{"model": "autoregressive pixel model", "train_examples": 36250, "image_size": 20, "horizontal_flip": true, "width": 320, "mlp_ratio": 3, "parallel_block": false, "inner_norm": false, "kv_group_size": 2, "tie_word_embeddings": true, "eps": 1e-08, "max_steps": 18200}
Rows from block 3 of a small autoregressive pixel model, named by matrix and row number. Rows with one number belong to one neuron. Each number is 50 + 15 x the weight over its row's rms, rounded and kept within 0 to 99. All counts start at 0.
Before each neuron's rows are labels from the 100 images, of 14976, where the neuron reaches its highest value: "strongest on" is what is common among them. Only what is clearly more common there than usual is listed. The data: rendered landscapes of hills, water and sky. In brackets: how many of the 100.
# fc1: MLP up (model.blocks.3.mlp.fc1.weight, 960x320), inputs 0-106
# fc2: MLP down (model.blocks.3.mlp.fc2.weight, 320x960, transposed), outputs 0-106

strongest on: overcast (82); purple alien crags (72)
fc1.242:76 37 48 40 44 67 95 37 50 49 49 74 49 09 48 62 65 39 72 41 35 45 54 72 36 44 47 46 65 07 63 63 45 48 47 57 62 44 23 68 52 61 16 59 43 61 33 45 67 79 70 49 57 44 58 31 39 42 70 58 28 59 81 62 29 29 57 33 40 36 38 73 73 68 01 47 42 30 49 60 73 67 27 54 53 48 63 58 78 38 41 34 39 64 68 53 59 32 50 43 65 46 55 65 42 26 74
fc2.242:43 47 61 63 40 43 30 64 64 64 54 62 52 60 42 31 47 31 44 31 63 39 70 15 48 49 51 50 45 44 75 53 35 38 32 65 51 56 53 34 88 34 38 34 28 59 15 66 74 46 77 42 48 50 63 62 47 21 79 74 73 59 66 35 40 04 58 35 59 55 50 51 44 50 68 60 69 27 62 59 56 19 37 30 42 26 63 45 34 60 32 40 08 51 37 29 58 46 50 60 53 74 60 63 46 51 49

strongest on: overcast (76); green hills (61)
fc1.546:45 67 86 57 67 40 41 51 47 69 53 42 55 34 39 46 65 53 43 50 46 55 64 43 37 28 52 60 69 45 56 47 67 48 35 65 73 58 33 53 63 43 39 68 62 41 29 24 51 47 46 60 49 36 52 59 54 55 34 45 35 62 34 62 37 37 63 40 27 65 33 57 56 42 12 73 54 39 56 38 24 42 55 51 25 65 48 54 55 26 42 36 50 62 65 71 57 56 51 55 50 45 48 69 24 57 77
fc2.546:52 66 50 74 14 62 38 35 38 58 28 62 59 27 58 39 54 62 45 46 63 40 43 48 50 59 62 46 72 54 83 32 25 46 35 02 59 40 48 41 29 38 72 54 67 34 43 39 53 30 47 51 53 62 32 66 44 73 52 33 32 40 38 37 42 83 56 16 55 45 27 43 42 72 30 82 25 44 37 47 48 54 54 39 06 77 35 54 53 39 18 51 76 34 51 47 76 61 44 37 74 60 58 72 35 28 69

strongest on: overcast (72)
fc1.324:77 32 54 97 60 36 37 47 37 70 49 40 62 43 52 65 63 56 40 73 79 34 59 61 42 40 56 59 77 58 46 47 33 51 36 60 11 38 40 68 48 61 50 83 59 24 52 57 56 41 43 35 66 53 74 72 39 41 36 39 53 48 45 55 40 47 26 63 35 26 51 60 48 75 47 62 31 43 58 54 50 38 30 58 50 39 43 59 54 66 58 46 40 42 53 75 59 13 55 36 55 36 48 45 33 43 54
fc2.324:53 54 43 67 50 44 62 61 36 34 45 61 41 37 56 77 36 55 85 65 39 62 55 58 96 54 45 73 66 58 47 72 51 44 25 26 47 72 51 59 31 62 51 42 35 42 28 43 53 65 73 57 59 52 57 56 37 63 51 31 55 44 66 44 39 76 52 51 26 43 44 61 33 66 31 61 68 78 21 53 56 16 58 75 19 16 56 41 67 50 68 39 65 48 36 56 45 48 70 54 46 53 50 25 40 63 49

strongest on: overcast (65); purple alien crags (51); green hills (42)
fc1.399:39 50 46 59 85 33 66 41 54 46 41 40 48 68 55 56 41 33 70 56 55 39 41 26 24 31 55 58 49 42 39 57 51 73 32 37 64 51 69 63 71 44 20 63 65 43 45 40 30 66 42 61 41 25 59 59 42 47 53 54 43 43 46 51 66 37 38 36 22 49 44 68 12 47 14 48 59 20 40 39 43 65 42 44 40 78 57 52 54 32 61 53 50 28 71 93 52 45 53 53 86 42 51 56 39 25 38
fc2.399:49 68 44 35 42 55 72 74 66 24 44 60 59 90 75 64 56 32 47 66 51 68 50 75 50 78 40 40 33 55 62 69 29 48 51 55 45 38 38 50 61 35 49 37 48 37 61 75 67 39 33 50 38 50 62 32 66 39 63 33 44 75 45 63 54 41 21 55 38 28 49 57 55 69 84 74 60 36 41 51 42 67 67 54 35 48 77 30 63 55 48 86 60 25 40 42 46 66 52 37 39 52 33 51 33 54 46

strongest on: red mesas (38)
fc1.559:89 47 59 56 45 49 66 43 52 45 50 54 98 44 53 54 28 44 50 72 88 56 64 51 52 45 46 55 67 57 55 52 35 33 43 40 40 61 48 68 32 82 58 90 26 39 72 61 50 37 71 49 42 46 11 53 65 65 39 78 49 39 39 61 31 58 63 30 56 61 57 71 58 22 55 26 64 51 62 46 78 55 27 57 56 56 56 65 46 33 43 39 73 50 48 41 61 68 26 60 56 43 56 38 52 44 44
fc2.559:49 66 72 29 25 40 53 48 32 57 41 39 53 72 57 59 55 37 62 58 55 71 60 32 55 50 49 33 53 74 56 96 62 56 45 60 34 76 90 61 41 35 39 37 69 47 44 47 46 40 46 62 45 42 50 58 49 24 30 44 61 58 73 77 37 73 54 61 52 38 70 44 55 27 37 70 90 59 62 56 30 53 41 34 47 55 58 57 53 36 30 42 62 56 76 34 47 71 81 51 10 67 49 37 51 34 57

strongest on: purple alien crags (83); night (67)
fc1.262:66 51 57 45 50 21 31 71 46 48 38 37 50 43 54 53 13 40 36 49 64 45 66 48 21 69 51 67 54 00 61 48 68 64 42 45 49 43 46 29 39 48 61 62 32 54 33 28 42 56 43 64 72 49 43 43 24 55 34 43 49 69 48 60 30 40 48 62 00 51 63 54 41 65 51 53 54 57 64 56 57 59 56 55 58 48 57 71 45 63 82 08 54 46 78 51 42 57 38 32 67 50 40 80 47 63 40
fc2.262:33 43 41 66 39 11 49 37 72 50 54 41 37 64 68 46 36 62 50 35 93 57 33 55 43 46 34 56 22 34 51 62 52 64 51 86 45 22 75 38 37 64 55 73 41 47 44 27 44 55 35 32 59 36 60 33 30 68 68 39 41 46 50 30 39 49 80 44 72 68 75 57 48 54 65 33 56 72 67 35 34 42 50 52 69 20 27 40 44 99 54 79 68 47 29 48 43 58 35 34 49 48 44 64 28 45 06

strongest on: overcast (63); purple alien crags (36)
fc1.689:53 46 42 49 64 42 43 58 52 33 39 32 61 61 43 55 56 53 65 56 54 51 91 44 68 34 39 38 81 45 58 48 68 58 78 57 57 58 34 61 68 35 16 53 37 57 22 75 63 47 53 65 57 70 24 34 53 49 23 74 53 60 79 52 57 45 52 48 53 54 40 56 45 39 47 53 48 49 43 40 38 55 45 61 50 66 67 56 45 11 33 45 50 73 78 79 60 37 49 55 52 53 59 42 44 56 78
fc2.689:30 46 35 69 62 47 49 60 56 61 61 38 56 42 29 24 51 50 44 45 72 51 69 50 46 43 50 45 99 22 58 24 52 50 65 51 67 59 30 42 53 38 71 47 54 55 44 51 66 60 45 48 49 43 34 72 93 37 66 87 44 49 66 61 71 37 53 66 54 66 08 63 40 50 44 57 38 54 25 52 60 36 20 20 52 58 57 62 39 19 53 35 24 88 25 56 36 48 68 85 53 75 44 54 51 37 40

strongest on: red mesas (58)
fc1.392:31 52 54 46 24 56 51 59 32 23 54 43 65 56 16 44 45 53 39 46 53 16 42 43 83 45 57 53 42 53 39 36 33 50 33 44 30 43 45 43 68 55 25 45 51 32 36 62 21 53 54 66 57 39 32 33 37 20 32 15 51 43 18 64 44 40 75 65 49 48 56 71 65 34 59 39 47 55 44 24 33 29 51 35 39 50 48 48 52 59 22 28 54 60 38 43 62 72 43 55 34 53 54 73 77 51 59
fc2.392:60 33 63 32 53 62 29 42 61 31 29 48 50 55 72 32 56 55 51 64 38 27 46 49 70 35 60 22 33 54 38 65 42 52 51 31 39 47 48 48 59 36 37 53 48 36 53 75 22 78 48 39 62 57 31 71 10 38 60 35 17 32 74 84 49 52 53 45 44 42 47 53 50 34 28 47 45 47 51 47 55 42 43 56 44 50 63 18 66 46 38 46 60 56 13 52 56 45 37 62 27 52 46 61 53 50 24

strongest on: red mesas (71); sunset (70)
fc1.440:61 68 41 68 47 63 58 48 63 47 55 66 64 69 24 41 25 26 39 48 71 52 56 21 56 46 21 56 46 57 55 60 65 70 39 50 37 26 31 87 48 59 57 36 33 66 50 34 33 46 54 57 58 58 61 44 28 40 49 46 65 61 51 44 51 48 52 59 53 34 52 55 63 41 37 46 75 43 70 31 49 63 59 54 50 67 53 52 36 35 77 75 47 37 27 53 44 49 58 43 37 43 44 54 44 65 72
fc2.440:63 61 50 36 45 09 47 86 52 67 74 28 28 36 33 50 51 39 45 60 45 47 34 37 69 35 62 59 43 46 58 58 67 55 65 69 56 59 45 61 44 31 87 53 47 52 55 55 44 39 64 39 61 55 68 69 46 41 63 78 53 32 46 57 50 36 31 95 45 67 29 46 35 24 47 42 50 27 55 73 54 55 33 39 47 47 57 53 54 63 70 51 42 74 52 17 37 45 40 75 65 49 36 49 55 84 44

strongest on: red mesas (37)
fc1.638:61 33 41 16 40 62 58 67 64 57 56 40 22 52 57 44 44 52 75 64 52 47 58 61 71 62 56 31 52 54 65 55 46 43 38 30 33 64 63 69 71 71 54 65 22 92 36 40 59 60 50 62 24 65 59 53 49 76 58 61 49 39 55 63 59 42 52 51 36 85 49 61 41 63 47 65 58 44 42 43 48 59 34 44 41 79 46 29 34 31 52 49 64 32 59 40 57 60 39 49 51 15 53 49 46 53 56
fc2.638:46 59 49 33 30 40 42 58 57 85 49 35 47 38 57 40 53 43 99 51 29 58 80 54 39 36 27 41 64 47 61 68 52 53 61 56 38 53 71 48 60 36 35 58 51 46 67 45 33 68 56 43 46 60 74 42 49 58 45 38 59 39 61 31 52 44 65 65 33 46 50 38 43 46 56 38 63 53 19 27 63 62 36 70 31 21 38 44 45 77 46 75 63 57 59 40 53 70 83 54 60 52 43 54 54 23 52

strongest on: purple alien crags (96); sunset (94)
fc1.173:50 56 46 57 53 57 69 50 43 32 34 42 72 57 38 43 32 44 43 66 50 30 48 31 46 62 36 49 45 15 79 77 47 60 44 61 47 35 58 25 45 47 35 35 60 51 38 50 58 45 58 48 65 51 43 37 48 59 44 60 84 64 63 32 34 49 55 49 68 21 40 51 31 41 44 77 42 47 56 35 54 44 33 84 54 70 62 61 48 48 44 30 59 61 67 59 42 29 37 52 47 45 15 61 45 28 92
fc2.173:56 62 58 51 42 43 61 48 47 11 34 41 59 45 24 17 35 41 36 61 52 44 26 32 54 23 39 38 32 54 59 34 48 52 68 43 39 35 69 62 38 69 37 63 67 47 51 46 23 45 49 49 63 42 45 59 29 46 49 60 53 70 31 22 39 57 63 58 40 45 56 50 47 49 52 37 54 69 41 77 62 48 52 70 46 39 49 43 43 44 99 57 67 26 60 46 36 41 69 55 82 79 54 51 54 63 47

strongest on: red mesas (66); noon (57)
fc1.115:22 39 54 66 40 23 50 65 46 57 56 38 35 87 58 59 48 27 47 48 84 14 55 34 34 46 54 70 28 49 42 64 34 58 62 66 77 42 29 74 45 50 00 45 70 56 51 53 31 72 59 47 33 57 64 45 31 47 59 51 43 46 52 59 27 26 49 32 44 43 35 35 64 67 57 73 72 55 42 29 02 41 19 48 61 56 56 54 72 50 63 45 36 44 36 75 58 55 32 73 40 55 42 46 51 11 44
fc2.115:38 53 60 84 64 22 63 51 46 29 39 32 35 72 30 71 58 25 42 53 45 50 66 52 36 59 44 73 45 48 66 52 35 36 42 54 51 47 58 38 42 37 35 49 63 65 79 76 46 36 36 46 33 48 39 73 65 38 45 68 48 45 26 62 38 48 29 66 25 49 27 61 69 46 43 53 61 60 53 64 24 58 50 81 18 64 91 52 35 41 80 50 57 36 46 65 54 51 66 53 82 67 42 09 46 48 52

strongest on: overcast (49)
fc1.517:30 64 47 43 72 44 60 61 40 89 60 61 60 80 36 32 44 70 77 62 39 67 53 54 60 34 55 46 35 50 31 68 48 62 35 72 53 51 44 64 66 52 60 33 50 57 47 70 64 35 20 60 46 77 44 10 27 32 43 60 75 55 53 49 43 55 45 54 68 37 40 54 29 33 54 47 41 26 65 66 58 59 66 38 25 68 78 40 48 50 23 38 45 54 61 56 60 44 27 74 45 42 37 42 56 42 56
fc2.517:28 41 34 56 52 62 56 36 49 71 72 20 40 26 41 59 71 75 53 66 26 36 61 49 29 46 65 36 49 39 68 43 83 16 67 48 51 38 25 54 55 46 20 38 46 52 30 52 54 62 80 28 62 53 42 44 45 55 57 63 37 48 70 44 68 46 45 39 64 63 57 20 48 41 60 62 44 54 55 43 66 64 56 44 73 16 27 59 49 55 56 23 39 72 54 21 34 46 62 57 35 50 61 38 61 61 58

strongest on: overcast (98); clouds (98)
fc1.523:57 86 38 17 27 45 36 55 37 53 69 28 55 47 28 47 71 59 42 36 42 35 72 62 38 47 29 46 53 39 60 53 45 50 49 55 58 61 92 67 20 66 50 59 73 59 45 36 81 90 58 73 50 67 70 39 53 38 18 48 56 41 41 47 63 46 47 63 67 18 60 49 66 66 73 54 44 62 63 48 48 55 43 32 56 71 72 72 83 16 72 45 45 38 47 52 49 50 62 67 65 47 61 49 73 32 28
fc2.523:44 53 46 23 47 48 76 67 65 63 57 55 57 55 54 42 38 35 43 35 59 56 55 49 42 34 31 39 61 64 57 56 38 48 51 66 83 50 45 57 75 64 61 75 25 40 51 41 44 77 34 46 65 52 70 64 60 26 68 33 42 50 55 51 64 32 35 51 55 41 53 41 38 52 43 52 88 47 49 74 57 53 17 13 52 33 56 42 66 43 75 51 37 48 71 19 52 63 93 38 40 63 50 47 60 44 48